Rows from block 2 of a small image classifier, named by matrix and row number. Rows with one number belong to one neuron. Each number is 200 + 40 x the weight over its row's rms, rounded and kept within 0 to 999. All counts start at 0.
After each neuron's rows are labels from the 100 images, of 14976, where the neuron reaches its highest value: "strongest on" is what is common among them; "colour at peak" is the nearest of a few named colours to the mean colour under the peak. Only what is clearly more common there than usual is listed. The data: made-up waving flags. In brackets: how many of the 100.
# fc1: MLP up (model.blocks.2.mlp.fc1.weight, 256x128), inputs 64-127
# fc2: MLP down (model.blocks.2.mlp.fc2.weight, 128x256, transposed), outputs 64-127

fc1.88,120,130,178,169,165,180,233,105,199,268,205,244,180,172,189,252,178,207,180,148,193,232,220,269,171,208,201,188,234,197,219,204,132,187,180,241,227,153,172,191,151,238,256,245,185,187,184,229,227,167,311,138,274,242,187,227,135,199,194,186,184,214,201,272
fc2.88,258,125,220,181,156,237,151,192,177,118,163,139,161,170,237,268,231,196,160,162,167,195,228,176,198,253,149,203,113,226,244,293,269,214,200,284,271,183,195,178,205,220,214,166,170,239,200,185,218,213,218,185,190,246,201,212,173,224,232,224,264,118,189,115
strongest on: white (65); red (50); many stripes (28); saltire (27)
colour at peak: pink (36); white (25)

fc1.124,216,190,231,198,232,153,212,209,219,227,213,140,179,184,218,220,150,196,269,231,228,202,221,210,213,94,217,207,181,164,278,161,241,260,242,218,149,217,284,196,151,262,230,158,142,163,138,250,185,115,166,190,150,193,150,210,131,200,218,224,174,245,144,211
fc2.124,230,223,157,218,216,208,223,156,209,239,156,238,171,253,218,160,148,244,258,219,246,189,165,130,143,130,270,217,191,118,200,179,158,154,183,208,163,249,207,278,185,191,221,253,201,108,172,204,183,234,173,268,234,158,180,199,209,237,190,251,124,227,161,191
strongest on: corner square (32)
colour at peak: green (48)

fc1.106,215,199,159,112,198,147,210,165,161,120,169,120,200,198,216,163,211,191,188,284,114,165,211,236,212,247,198,261,178,216,231,246,154,222,185,257,256,115,168,165,192,224,204,253,158,291,135,208,158,166,313,160,251,191,244,193,216,220,144,137,260,146,240,236
fc2.106,192,251,235,230,221,185,192,237,152,169,218,133,219,191,188,189,182,147,179,186,184,237,184,240,241,250,217,242,170,156,188,164,293,260,238,167,180,200,244,210,210,202,216,184,160,247,212,106,230,283,217,216,193,150,197,234,247,218,221,133,229,234,265,233
strongest on: white (79); black (55); many stripes (29)
colour at peak: pink (43); white (36)

fc1.24,226,209,268,265,221,152,186,166,182,197,172,189,168,153,152,225,210,161,202,122,192,102,241,174,145,195,180,133,166,186,247,216,171,247,207,310,236,253,179,232,232,189,215,211,142,146,165,227,176,200,163,98,235,210,188,161,197,259,222,198,258,127,164,260
fc2.24,202,171,229,191,206,225,195,211,206,191,191,185,157,164,215,195,208,223,238,196,204,147,203,232,112,300,191,210,175,211,188,171,223,142,194,244,166,229,234,140,202,218,291,207,171,208,128,276,195,188,235,156,283,174,136,163,195,259,255,241,193,169,165,206
strongest on: corner square (50)
colour at peak: red (30); purple (29)

fc1.162,136,208,229,235,184,210,197,168,169,271,245,197,169,188,144,199,151,146,219,164,222,202,250,189,196,211,222,209,186,211,233,195,142,226,186,228,250,128,171,165,217,232,254,251,140,234,210,237,166,187,250,107,225,155,192,268,202,150,166,228,254,234,226,288
fc2.162,219,121,220,224,253,208,152,193,174,166,167,83,197,154,125,247,170,130,156,182,203,255,217,201,245,259,199,141,161,245,258,185,237,222,272,270,176,228,195,172,241,214,234,228,191,200,202,191,197,214,203,123,111,196,210,225,156,180,262,217,216,169,200,231
strongest on: white (66); black (48); many stripes (46)
colour at peak: pink (43); white (27)

fc1.30,127,167,198,201,200,202,135,151,175,258,204,186,162,254,248,243,196,191,172,218,195,223,257,218,193,314,192,204,215,190,239,213,214,197,137,188,265,201,110,203,163,186,231,225,172,232,181,204,223,150,253,90,206,192,188,230,214,154,233,243,211,237,235,269
fc2.30,185,254,227,200,128,206,142,188,196,227,159,174,150,217,189,238,229,175,205,219,186,172,243,181,242,200,130,158,254,284,222,171,288,206,177,147,210,171,179,159,113,241,171,218,217,243,220,200,161,208,227,192,134,211,199,264,204,227,220,168,228,194,256,169
strongest on: white (55); black (52); many stripes (41)
colour at peak: pink (30)

fc1.145,201,198,163,180,231,203,196,154,149,225,234,186,219,168,151,227,250,112,161,241,153,268,183,221,218,270,173,243,198,169,247,254,200,229,237,229,189,120,177,204,181,179,201,279,193,219,220,155,284,151,242,191,257,190,219,197,230,136,162,214,252,198,277,173
fc2.145,161,140,227,199,212,246,229,189,183,219,206,214,239,244,190,211,220,238,168,268,176,196,215,189,204,216,198,248,177,157,260,293,170,239,217,179,174,242,186,261,189,209,208,176,215,181,173,197,308,266,118,198,212,149,230,200,173,217,224,166,215,227,166,144
strongest on: corner square (27); ring (26)
colour at peak: pink (32)

fc1.40,179,202,218,273,225,208,177,204,186,208,197,232,215,263,158,197,160,256,178,136,217,86,239,177,142,219,189,166,157,188,211,156,110,235,199,217,230,235,169,215,257,190,249,229,187,160,214,217,187,223,155,107,184,206,222,197,268,234,228,222,233,171,175,229
fc2.40,246,175,120,166,174,208,183,172,187,202,199,237,159,225,236,233,152,212,199,248,206,189,195,237,176,243,198,280,192,199,183,193,233,172,184,223,231,269,263,229,205,177,240,223,177,174,179,241,233,204,224,186,248,213,191,151,219,228,183,300,212,192,180,184
strongest on: corner square (30)
colour at peak: purple (26)

fc1.20,173,151,237,162,204,175,191,211,148,229,217,147,232,207,240,161,156,199,225,222,212,116,257,128,125,222,190,163,190,128,269,235,229,218,173,179,219,202,161,211,156,220,196,232,189,110,169,179,210,194,231,115,205,188,129,209,190,306,134,188,197,233,274,221
fc2.20,128,177,205,234,220,125,181,238,250,201,256,179,197,224,213,176,230,203,143,172,177,236,186,202,144,252,170,163,185,169,271,219,207,256,270,250,177,110,237,127,210,241,223,175,222,213,272,180,273,165,227,139,189,204,193,263,226,156,165,180,139,259,185,215
strongest on: white (62); many stripes (36)
colour at peak: pink (31)